config = dict(
    arch='coatnet',
    model='multi-label image tagger',
    dataset='fractals drawn by 1,000 iterated function systems, in grey',
    train_examples=73750,
    image_size=64,
    crop_scale_min=1,
    horizontal_flip=False,
    norm='layernorm',
    norm_position='pre',
    activation='relu',
    head_dim=64,
    fused_qkv=False,
    qk_norm=False,
    layer_scale_init=0.1,
    parallel_block=False,
    moe='top_k',
    drop_path=0.1,
    num_experts=8,
    moe_every=1,
    expert_mlp_ratio=0.5,
    experts_per_token=2,
    shared_expert=False,
    patch_size=[4, 4],
    conv_stem=False,
    depths=[5, 5, 5],
    widths=[48, 96, 192],
    num_labels=7,
    mixing='mixup',
    residual_init='none',
    optimizer='soap',
    beta2=0.95,
    lr=0.0029,
    beta1=0.95,
    shampoo_beta=0.95,
    eps=1e-08,
    precondition_frequency=32,
    max_precond_dim=1536,
    one_sided=False,
    adamw_lr_other_params=0.00077,
    grad_clip=0.5,
    steps=10000,
    batch_size=256,
    epochs=34.7,
    lr_schedule='poly',
    final_lr_fraction=0.1,
    warmup_steps=2000,
    weight_decay=0.2,
    adamw_weight_decay_other_params=0.01,
)
Rows from block 12 of a small multi-label image tagger, named by matrix and row number. Rows with one number within an expert belong to one neuron, the router's apart. Each number is 128 + 32 x the weight over its row's rms, rounded and kept within 0 to 255. All counts start at 0.
After each expert's rows are labels from the 100 images, of 14848, where the router gives the expert most weight on average: "top examples" is what is common among them. Only what is clearly more common there than usual is listed. The data: fractals drawn by 1,000 iterated function systems, in grey.
# router: router (model.blocks.12.mlp.router.weight, 8x192, trained with AdamW), inputs 0-95
# up: expert up (model.blocks.12.mlp.up, 8x96x192), inputs 0-95
# down: expert down (model.blocks.12.mlp.down, 8x192x96, transposed), outputs 0-95

# expert 4
router.4 [160 129 160 145 137 145 108 121 119 123  86  87  92 109 126 106  88  91  99 144 129  85  80 148 153 103 100  98 138 140 114  72 125 110 109 144 157 108 171  74 161 149 112  68 181 140 101  83 113 170 140 141  86 129 204 131 118 192 102 124 153 125 163 127 165 119 166  91 144  82 148  94 132 114 149 144 104 138 121  68 114 179 136 146 190 144 144 105 129 125 147 114 153  79  84 105]
up.0 [118  89 146 138 116 144  72 126 146 128 218 116 138 114 161 136 155 158  81  65 130 112 128 213 144 142 178 119  78 135 130 203 104 133 103 124  46 153 114 168 109  81 162  81 164 130 144 147 154 135  81  99  88 124 143 113 128 159  77  98  82  86  99 130  92  87 158 169 118  99 184 174 134 155 171 132 156 112 163 151 145 182 201 169 168 118 150  79 111 115 159 171 135 132 113  48]
down.0 [ 61 103 150 133 130 163 139  66 167 148 133  73 121 110 126  81 148 114 133 161 159 138 161  37 132 146  79 175 160 114 104  76 114  97 120 145 114 160 156 153 141 140 119 133  77 139 156 137 123 142 136 173 102 185 103 138 131 195 168 175 173 138 154 145 110 143 127  45 155 133 117  65 142  66  67 170  98 221  64 174  78 127 101 134 159 188 149 166 139 132 162  76 109 143 118 129]
up.1 [134 126 121  96  84 148  58 149 107 108 125 106 128 160 135 146 181 148 105 156 102 124  60 108 102 127 179 130  82  95 140 109 130 100  68  73 136 124 138 179 111 159 127 156  37 130 170 161 168 140 130 100  90 104 179 131 200 144 109 124 187 185 122 158 108 112 125  66  78 107 107 162 126 168 169 141 169 146 144 128  89 129 102 128 149 127 145  83 143  91  91 127 104  58 158  83]
down.1 [125  63 135 108 137 143 138 147 191 162 146 159 128 151 164 123 159  93 119 128 135 133 176 117 137  91 179 166 113 134  96 157 149 144 138 146 185 120  71 101 144 112 110 127 161 108  87  91  71 168 120 164 154  87  72 157  88  92 116 111 113  74 120  75 168 109 160 128 169  71 103 125 153 116 127 129 164 137 127 102 140 116 117 144  94 140 202  74  92 154  99  79 130 111 176 158]
up.2 [132 158 146 144  38  86 112 160 124 122  89 127 118 129 110  87 140  91 151 180 185 115 105  92 150  75 133  81 143  99  95 147 160  82 116 187 107 107 108 127 130 219 129 145 138 168 129 118 149 125 120 121 116 125 141  82 125 173  93 100 123  82 167 120 123 164 176 132 186  85 130 130 119 120 159  77  61 125  62 140 129 141 115 116 154 156 128  84 138 106 111 154 200 112 119 101]
down.2 [127  90 112 114 159 120 197 158 130 118 118 139  92 169  62 161 114 107 114 144  74  67 200 116 149 152 106 168 112 140  74  86  87 125 118  69 138 125 150 207 115  55 146 108 104 169 112 155  85 145 119 171 108 135 160 158  98  98 168 121 160 161 102 121 127 109  99 156 106 112 148  90 157 131  60 151 129 105 128 116 155 206 141 134 139  76  68 152  71 148 148  92  98 150 127 189]
top examples: five maps

# expert 0
router.0 [157 119 192 119  82 117 138 107 125 102  85  76 174 143 157 127  95 158 128 169 109 172 115 122 108 132 130 128 144 106  76 132 102 193 187 121 101 133  93  84 131  92 136 151 132 119 126 142  94 106 137 181  97 100 145 158 143 174 110 143  90 118 133 157 148  90 161 186 133 158  63 157 148 143 104 197 193 105 107 186 127 101  97 142 142  82 174 155 115 178 130 171 134 113 151 149]
up.0 [131 166 112 167 154 199 166  83 128 117 172  97 177  42 171 123 121 110 100 139 116 134  78 138 179 115 112 113 200 204 138 125  81 120 123  90 123 128 117 152 119 110  18 132  89  93 176 158 111 132 164 175  99 159 112 128 159 174 156  85  82 101 153 104 100 122 167 146  92 148 105 116 120 154 128 138 117 155 161 144 113 122 107 108 134 136 161 144 193 104 133  78 132 146  85  88]
down.0 [ 47 120  66 173 150 137 122 129 111 118 105 130 129 109 124  99 135  95 111 111  69 140 181  89 121 150 198 160  89 117 140 126 157 109 118 176 185 150 168 111  84  91 223 177 133 181  99 216 129 137 159 155 204 114 144 204  96 162 104 143 158 124  99 193 171 117 120 126 168 104 162 125  98 152 177 107 144 211 127 100 113 184  93 120  97 105 122 131  96 148 143 112 136 105 106 112]
up.1 [116 110  78 165  88 118 134 140 187 128 100 103 101 183 159 114 108  97 110  54 153 123  98  96 107 128 140 172  97 143 111  86 143 181  61 133 133  81  83 160 150 182 142 153 111 103 172 142 109  99  82 120 145 117 144 139  87 109 186  53 139 117 150 119  94  96 129 117 124 102 162 142 172 127 127  58 162  71 159  46 125 146 137 175  76 139 131 147 137  88 147 144 131  99 141 165]
down.1 [120  85 139 157 126 137 108 113 195 126 108 127  79  72 118 129 130 110 123 164 180 126 171 103  63  95  94  61 124 150  71 146 142  95 103 144  89  85 149 122 127 131 145 144 108  79 189 150 115  87 129  96 133  89  95 145 159 121 109  85 117 121 113 120 154 127 136 221  86 138 107 146 180 153 118 156 152 108  95 131 184 140 132 129 141 167 187 130  81 125 128 109 149  58 100 170]
up.2 [146 148 144  94 145  61 125  99 180 117 133 114  96 145 148 160 125 137 171 119  93 168 159 118 135 135  78  96  99 119 167 150  90 127 177 139 162  74  76  65 118 208 175 158 129 126 148 211  86 128  98 135 153 121 179 172 138 146 119 119  95 144 124 105 119  77 153 167 107 117 207 214 212  84 144  81  96 137 144 156  92 145 131  83 161 166 150 116 136 100  78  72 114 103 158 163]
down.2 [117  91 102 123 128 181  46 136 116  85  90 119 143 169 105  98 105 151  92 154 108 138 149 169  99 129 150 112 171 135 143 153 152 181  97 146  94 151 126 177 166 157 104 142 129 104 155  71 123  82 119 156  84 113 118 162 130 147 147 149 138 114 101 147 114 165 104 107 123 140  23  86 128 107 117  82 137 136 190 135 134  96 125 135 138 117 162 167 141 140 144 141  99  95 188  67]
top examples: dense

# expert 1
router.1 [107 183 105 118 170 113 183 135 141  90  25  85  75 134 139  87 173  92 127 121 138 190 156 184 138 115 119 132 119 104 117 102 153 137 124 127 124 128 113 125  79 165 135 117 124 104 170 129 141 140 207 149 134 140 132 141 168 108  83  98 117 106 148 109  90 125 104 164 123  53 108  78 103 158 123 171 126 104 164  89  95 111  69 110 106 101 111 158 147  82 110 139 127 143 165 109]
up.0 [108 199  97  79 116  99 141 167  99 109 110 135  95 112 118 147 145  66 129  32 152 160 116 182  95  98 148  65 155 180  96 118  60  91 163 139  98 113 175 125  65 127 121 194 131 135  96 101 165 163 139 163 168 112  99 119 161 113 126 128 133 128 144 114 138  94  76 150 117  93  81 111  98 129 153  83  94 139 145 125 146  92  94 103 190 124 118 113 124 120  91 168 173 108 147 120]
down.0 [114  95 139  93 160 102 143 125 177 112 165 142 244 116  80  98 120  96 190 123  74  87 118 119 103 147 118 148 115  69 114 132 133 169 154 122 165 113  71 133 132 144 170  96  83 117 175 183 109 157  67 131 134 102 132  79 110  96 109 189 105 141 157 156  91  93 110  90  97 139 197  99 174 163 118 156  95  80 126 152  98 168 159 184 120 133  82 126  89 134 111 123  95 165 169 126]
up.1 [141  96 110 146 134  78 175 130 112 135 111 116 134 161 131 110 123 132 145 151  98 200 126 157 154  72 143 128 112 104 148 138 148 171  76 128 162  99 102 140 121 107  75 123 127  79 118 161 152  91 177 120 115 137 180 122 104 113  86  68 136 145  61 183  69 159  79 130 115 157 165 145 100 189  95 123  97 126 146 157 108 108 154 119 102 156 110  99 132 141 130 121 168 143 186 134]
down.1 [155 136 132 124  81 168 120 135 111 116 128  99 102 144 108 159 137 172 112 154 116  24 155 128 106 154  88 192 123 174  41 150 101  96 133 141 161 148 120 102 113 127 148 135  88 157 172 125 106 108 110 120  53 130 113 155 119 122 166 131 149 112  98 150 157 164 182  84  75 142 105 184 167 126 132 155 132 160 109 141  85 131  77 144 173 100 128 173 118 157 182 138  80 127 109 134]
up.2 [107 150 129 142 109  96 155 179 140 136 114 114 165 102 117 133 126 118 169 142 137 141 121 147 161 119  61  49  85 151 127 163 137 109 194 172  89 199 197 139 119 149 129 102 118 142 191  19 131 122  95 100 119 117 139 114 128 132  94 130 122 104  78 159 159 173 120 144 168 148 135 156  92 155 101 153 142  96 111 108 123 153 151 133 147 112 123 172 160 105 170 186 105 172 143 185]
down.2 [122 163 152 153 147 107 122 145 152 102 137 139 121 153 153  97 117 169 123 146  94 174 172 133 112 151 182 176 153 188 100  95 126 141  99 108 179  92  69 110  94 158 151 138 138 133 147 218 136  99 162 100  92 157  82 139 116 164 134  78 179 151 157  52 128 137 113 158  94 104 171 116  84 131 141 145 143 109 106 158 181  43 184 130 105 141 129 107 107 137 129 107 195 145 154 135]
top examples: sparse; five maps

# expert 3
router.3 [ 67 168 169 186 170 200 145 106 122  74 138 146 177  88 173  97 111  78 103 160 106 111 151 160 116  89 100 106 105  93  61 124  98 149  65 105 152 102  80 108  92 130  86 129 164 134 147 136 139  67 150 175  98 141 180 153 135 106 149 136  89 116 169 115 108 129 130 110 144 130  77 129 161 110  87 151 176 121 111 144 127  96 118 140 105 110 137 172 152 150 191 112 146 154  73 136]
up.0 [124  93 129 134 161 124  94 148 113  83  63 142 127 136  78 153  99 159  83 161 124  84  91 150  98 114 139 210 126 130 109 128 151 129 123 194 173 119 104 137 164 116 116 163  67 138  75 115  42 138 110  61 121 173 191  91 136  93 106 111 157 114 160 125 108 134 154 129 167 121 162 150  98 152 104 124 142 143 137 150 141 141  78 114  74 122 155 161  82  73 128 154 181  97  76  74]
down.0 [139 117 161 123 155  92 161 114 194  94 236  90 177 112 154 155 140  92 124  96 129 122  93  81 158 106  81 120 135  78 152 134 153 174  72 131  89 117 161 148 124 160 136 175 149 138 176 171 144  66 142 186 138  98 108 120 132 102 148 124  55 141 110 133 127  90  93 136  85 110 162 117 138 145 134 113 160  91 194 111 142 101 171 122 143 157  90  90  92 163 130  85  74 168 130 149]
up.1 [105 172 102 119 161 166 106  68 149 156 113 115 110 147 123 112 158 103 131 142 143 159  94 116 208 110 164  85 106 144 126  97 115 182 143 169 134 170 124 162 171 155  69  97 143 141  64 109 189 125 179 104 153 159 141 125 111 116  89 110  91  77 118 109 126 115 109 100 130 103  57 113 132 149 132 135 118 200 134 142  98 136 120 152 137  88 118  98 144 157 150  76  96  88 143 161]
down.1 [ 94 153 113 146 112 123 153 143 104 140 124  93 140  58  71 111 114 156 152 208 116 114  81 159 112 114 100  94 161  93 113 196 160 123 141  88 125 140 132 121 186 142 149 146 136 174 134 142 138 165  96  91 158  98 113 123 127 144 150 158 176 102 137 184 114 125 189 142 163 129 177  61 110 154 168 142  87 117 114  76 125 155 173 110  90  82 136 139 122 151 137 115 145 120 133 158]
up.2 [140  74 144 120 129 152 127 120 156 116  72  98 141  87 112 153 134 130  65  91 108 120 154 100 155 106 107 145 123 158 106 132 118 106 138 143 186 118 160 143  79 120 109 129 118 109 168 145  49 129  85 192 147 189 152 114 126 139 132 170 162 142 153 141 131 208 175 168 165 115 108 147 145 166 139 151  91 135  52 124 101 170  82  96 167 116  80 152 104 167  56 141 166 165 190 124]
down.2 [125 191 156 123 147 120 130 154  71 161 130 128 115 131 129 153 116 166  62 102 149 189 152 117 120 105 141 114 119  59 150 152 115 135 153 124 107  95  89 110 127  91  79 132 181 117 139  91 198 131  94 112 153 148 132 138 127  99 109 114  96 121 173 143 109  61 124 143 118 129 100 139 128  91 115 125 100 167  88 167  94 106  79 126  69 123 130 148 134  92 136  55 163 150  50  85]
top examples: dark on light

# expert 2
router.2 [108 140 109  87 112  75 101 152  67  81 166 151  96 146 121  89 117 144 146 145 104 139 165 150 108 155 177 143 158 168 157  98  68  50 188 143 135 100 119  98 104 132  94 167 117 138 170 160 116  90 121  83 126 108  80 129 138  91 177 119 129  84 133 208 105 156  58  61 126 154 155 113 122  84 153 159 108 130 129 168 113 103 117 100 110 187  98 131 153 108 134 140 129 103 147 163]
up.0 [106 175  87  95 136 146  89 170 123 101 109 134 128 124 197  91 146  71 143 121 124 233 121 156 156  84 103 128 135 146 164 177 135 134 164 132 112 125  17 111 102  97 152 198 134 100 110 132 109 127 150 126 141 166 131 132  86  61 107 150  90 123 139 111 135 183 165 159 135 126 109 180 178 162 128 129 142 127 132 136 149  41 168 123 121 155 134 124 154 134 126 154  82  91  85  96]
down.0 [136 138 142 117  76 123 128 139 163 121  85  99 198  85  92 155 173 145  68 136 119  96 130 113 149  78 147  70 125 140 138  62 100 128 107 172 160 173 145 189 120 181 113 120 153 121 119  83 112 132 112 160  99 112 131 170 106 142 114 147 173 181 126  98  84 172 135 112 130 191 107  57 154 123 102 114 105 168  79 129 118 179  86  60 102 104 134 143 161 142 108 104 126  76 156 181]
up.1 [159 133 151 142 124 158 133  83 181 165 109  82 190 126  99 162 106 165 174  90 103 157 111  97 116 151 113 186 164  86 156 109  84 169 144 106  99 147 105 135 128 141  96 156 172 130 161  95  93 160 117 159 132 105 142 126  89 137 144 138 106 110 101 112 180  41 109 103 141 153 136 155 128 153  46 159  18 105 151  93 130 151  83 131 118 168 122 107 151 174 148 161 120 133  83  90]
down.1 [147 154  97  98 119 160 112 206  92 123 160 140  89 157 150 107 131 161  95 183 144 131 111 145 148  78 159 102 130 107  89 136 166  79 180 155 147 152 102 117 166 175 163 105 126  88 170  83 165  83 169  85 150 123 109 158 159 124  46  80 218 139  96 136  94  83  93 163 156  88 140 103 108 100 174 130 130 139 138  83 111  83  97 137 106 131 105 150  75 166  90  98 108 102 176 138]
up.2 [127 111 168 124 130 132  98 127  84 106 125 176 111 122 117 140  87 144 132  76 135 140 157 146 171 118 102 134 174 131 168 164 141 134 147  69 158  95 178 183 108 122 127 153 117  79  89  97 121  99 170 139  95 111  83 126 124 136  95 149 215 103  71  79 144  98 129  88  93 103 105 169 127 109 185 137 146 130 143 195 197 187  88 110 100 106 123 137 127 148 112 192 165 138 108 105]
down.2 [122 142 139 141 154 159 175 165 145 128 172 189 105 116 152 112 124 131 158 139 182 128 104 114 163 132 100  85  84 118 128 158 143 169 141 186 165 111 135 143 149  92 109  46  62 125  71 113 161 161 126 157 156 133 139 121 145 130 170  76 140 105 123 131  57  84 105 116 153 126 162 177 152 185 148 126 103 154 134  32 119 116 133  46 160 131  61 131  76 106 176 189 100 139 154 171]
top examples: two maps; sparse; dark on light

# expert 6
router.6 [171  68  84 136 124 151 191  87  79 125  92 169 101 131 180 139 171 137 153 182 158  84 100 111  80 115 138 176 152 114  99 155 170  87  88  99  90 172 163 127  65 133 135 112 139 142 160 170 111 119  95  89 201 169  60  84 104 101 135  66 134 137 102 129 132  86 144  82 165 118 142 152 140 142 114 108 102 194 131 152 110 114 142 119  97 105 107 175 111 140 106 136  43 139 106 146]
up.0 [113  88 132 158 128  77 176 186 136 140 114 146 109 162  93 174 141 130 134  85 154 116 138  90 110 159  91 134 122 133 146 130 127  80 105 107 120 101 170 134  78 120 122  85 129 142 124  96 186 153 114  80  98 155 171 171 109  92  98 119 153 152  89 154 163 137 139 113 171 112 117  77 148 113  37 107  44 104 135 104 107 211 137  74  98 151 148 144  84 120  92 159 152 162 102 140]
down.0 [168  90 182 125  72 123 116 102 188  94 121 162  98 105 116  84 110  98 102 106 131 165 117 149 145  99 150 107 178 203 151  86 116 156 113 102 162 111 146 131 147 137  89 139 103  92 154  93  98 102 160 147 117 126 107 116 100  87 182 191 104  93 138 128 112 139 126 122  67 176 123 151 151 180 144  98 161 158 144 129 147 168 124 114 181 116  97 131 124 129 172 141 156  86 145 123]
up.1 [115 161 102 129 155 132 147 113  76  79  99  77 167 175 142 106 123  93 108 141 141 159 145 112 124 129 156 138 156  72 176 122 130 117 116 125 120 179 108  86 135 136  80 142 136 124 113 127  46 136 137 188 159 104  79  96 182  90 186 145  88 100 159 132 131 106 150 182 155 145 134 175 118 156 129 130  94  94 171 140 125 124 180 114  88 159 162 111  99 142 234 155  75 123 152 133]
down.1 [116  86  41 149  80 139 160 115 147 117 135 109 144 103 152 132 129  91 155 117 141 129  99 141  78  97  97  87 127 175  89 130 151 127 119 115  76  98 146 129 117 201 159 187 146 153 187  86 163 142 164  45  92 127 126 165 144 124 107 128 147 140 122 124 141 152 124 167 127 117 110  93 162 136 122  94 191 191  97 109  67 142  57 129 154 115 130 133 152 178  75  97 173  92 132 183]
up.2 [142 166 137 155 177 149 134 124 159 110 180 179 131  91 162 118 135 115 118 144 105 143 135 100 151  85 160 165 104 139 172  78 122 145 138  87 153 115 117 103 107 149  84 113 165 151 157 137 119 127 111 141 200 174 122 141 171  79 126 115  52 125 109  92 103 127  97 124  45 107  78 167 186 120 123 148 159 106 117 104 100  93 125 107 156 124 158  91  67 148  70 107  97  98 118 122]
down.2 [ 91 126 126 154 126 116 181 110 138 154 115 182 148 119 123 130  85  91 134 132 145  96 135 130 141 130  85  77 168 143  59 125  61 125 149 142 130 126  70 119 136  99 113 152 111  93  97 169  70 121  82 170  97 107 120 118 123 130 135 120 142 161 180 136 111 135 174 132 192 110 131  85  78 103  72  94  98 100 153 160 147 135 156 116 119 130 113 104 145 123 165 177 189 100 135 171]
top examples: three maps

# expert 7
router.7 [118 170  93 166 192 117 107 173 123 144 135 143 149 155 181 156 109  77 139  70  98 142 176 154 139 123 137 122  93 147 184 172 136 152 145  76 152 187 162 194 119 120 194 153 156 133 124 127  98 135  98 168  93 111 105 100 130 113 175 169  77 114 166  80 147 160  66  98 135 181 190  95 181  77 131  78 107 116 144 184 126 186 156  75 156 147 123  94 104 105  94 117 124  77  98  92]
up.0 [132 113  87  97 115 112 183 117  97 137 134 165 151  81 144 111 132  46 162  39  99 113 123 117 118  83 115  96 113 140 184  88 128  90 143 131  97 146 149 207 100 132 150 148 121 139 151  76 148 224 168 170  96 155 103  86 162 138 130  97 182 112 141  79 150  51  96 152 115  81 117 133 129 104 133  90 144 138 112 138 134 125  84  86 137 134  84 117 166 142  65 110 174  95 143 137]
down.0 [137 142 134 180 138 125 130 139 148 118 168 146 128 169  93 165 197 128  75  97 147 148  94 117  69 164 113 127 146 118 151 121  80 169 134 204 137 101 126 124 143 112  81  94 106 142 110 113 170 134  63  90 166 123 141 130 126 151 116 207  73 126 166 130 105 193 147 160 126 146 142  77  97 139 132  92  87 147 152  84 101 166 200 161  93  92  92 142 157 132 105 148 114 147 102 124]
up.1 [170 158 160 121 136 132 184 155 119  80 138 154 113 134 117 158  70 116  95 132 149 155 165 122 177  86 129 150 116 124 152 129 167 129  62 145 153 110 153 103 139  87 140 171 182 128 121 156 126 134  96 144 100 128 109  64 150 112  94  88 131 111 151 165 112 126 104 153 109 158 183 165 216 131 120  95 141 142 154 159  99 172 130 150 131 125  96 166 119 120 133  97 161 129 149 146]
down.1 [152 144 137 181  88 148 140 106 102 103 163 104 127 173 147 122 198 101 148  92 161 121 155 174 161 144 150 115 149 117 104  86 127  66 159 164  98 106 130 140 103 191 126 117 126 137 103 100 110 130 152 152  78 153 133 152  44 120 115 112 104 154  66 153 164 146 142 114 152 107  61  89  56 125 122  81 112 115  88 106 145  82 133 139 143 141 174 124 150 157  99 115 101 125 165  90]
up.2 [166 152  93 165 164 192 146 127 128  94 118 161 111  92 169 184 135  87 163 105 131  93  67 106 111 121 141 152  96 103  92 184 105  59 155  94 164 185 143 225 132 147 118 168 148 142 122 150 159 117 134 208 114 142 159 110 135 120 198 125 115 156  95 145 102 127 150 151 190 129  83 162 151  83 132 146 175  86 140 124 200  82  95 122 117 152 134 104 131 128 170 137 168 120 119 125]
down.2 [159 174  72  48 154 133 178  79 113 171 143 125 166 203 140  81  59 184  42 140 141 188 115 134 107 162 130 182 131  70 157 152 103 100 139 152 127  90 118  99 137 140 122 120 123 139 143 141 108 116 128  51 139 131 123 132 153 144  77 184 142 125 145 115  82  86 112 113 126 113 137 148  87 108 138  85 117 115 163 156  85 129 120 139  75 104 167 114 130 131  79 144 138 143 122 166]
top examples: two maps

# expert 5
router.5 [159 143 157 171  92 146 118  89 132 133 158 138  79  43  74  51 141 153 168 117 135 114 183 103 163 189 136 118 128 175  92 141 122 162  83 167  68 132 127 141 110 114 115  89 106 129 156 117  98 175  89 127  62 193 147 109  52 116  92  98 171 136  87 114 139  99 116  88  90 169 100 121  62 122 128 102 123 114  91  74 116 149 152 110 118  68  99 140 182 107 102 131 115 151 102 127]
up.0 [ 93 109  81 107 137 158 117 138 185 110 115  51 144 125  87 159 121 130 118 100  93 160  95 155 118 101 149 127  91 149 177 105 119 139 148  99 182 169  74 124 186 132 119 204 129 107 144 121 187 125 153 104 135 108 133 144 142  93  86  53 131 147 152 114 147 167  91  61 136 104 109  68 121 163 105  89 118 121 115  85 104  96 162 143 167 106 193 116 108 134  40 149 151 233 167 122]
down.0 [123 117 126 127 193 216 149 132  69 134 109 136 123 125 140 132 124 119  94 185 147 177 104 164 137 161 159 159 154 120  98  86 130  96 121 118 111 134 172 205 116 161 161  84 131 134 156 112  82  98 157 130 125 183 135 172  88 135  68 133 118 143 130  94 147 126 134 140 191 173 171 112  82 152 152 107  59 158 173 159 104  99 141  79 164 111 188 129 143 153 118 147 109 109 122 141]
up.1 [107 140 159 172 127 154 151 104  73 146  95 101 192  77 146 116 163 156  62 172 173  95 133  57 129 148  78 162 133 134 130 101  75 111 122 141 174 131 136 156 118 189 118 129  78  84 174  84 140 141 175 134 181 150 116  70 146 136 148 125 165 123 136  67 166 135 146 170 151 170 134 139 154 181 133 159 102  67  96 144 102  85  67 108 125 133 118 106  90 129 109 115 142 145 109 137]
down.1 [155 217 150  93 151  65 144 168  99  93 109 137 113 105  55 160 139 106 151 112 113 142 164 178 171  62 136 176 153 123 102 146 111 182 133  94  93 132 119  71 121  85  95 125 107 166  90 148 125  77 106  76  99 163 118 115 138 155 117  71 125 102 156 165  85 156 140 156 103 172 127 140  62 117 130 173  87 143 123 130 170 197 149 107 149 136 119 108 168 105 165 127 170 160 122 110]
up.2 [124  98 113 102 155 127  92 109 178 144 177 145 149 101 136 126 105 136 104 110 125 152  75 189 156 129 102 147 105 207 152 118 115 104 112 194  88 141 139 175 140 106 181 171 108 106 161 125 117 104 125 104  82 120 134 171 142 110 104 120 123 120 121 132 167 162  58  77 157 133 122 174 140 153  79  79 106 127 117 197  88 125 225  86 118 179 142 141  91 132 137 121 125 108 106 111]
down.2 [123 144 137  83 152 156 152  88 129 143 188 147 118 139 118 111 106 159  84 146 100  70 129 113 123  97 116 169 195 144 103 100 102 173 112 103 181 124 127 133 142 153 139  76 152  67 113 140 179 121 140 126 128 101 151  97 107 137 104 116  92  90 198 104 100  58 231 130  83 150 102 118 139  83 155 170 139 140 153  70 129 178  73 119 130 131  81 146 159 142 168  81 156 127 138 141]
top examples: five maps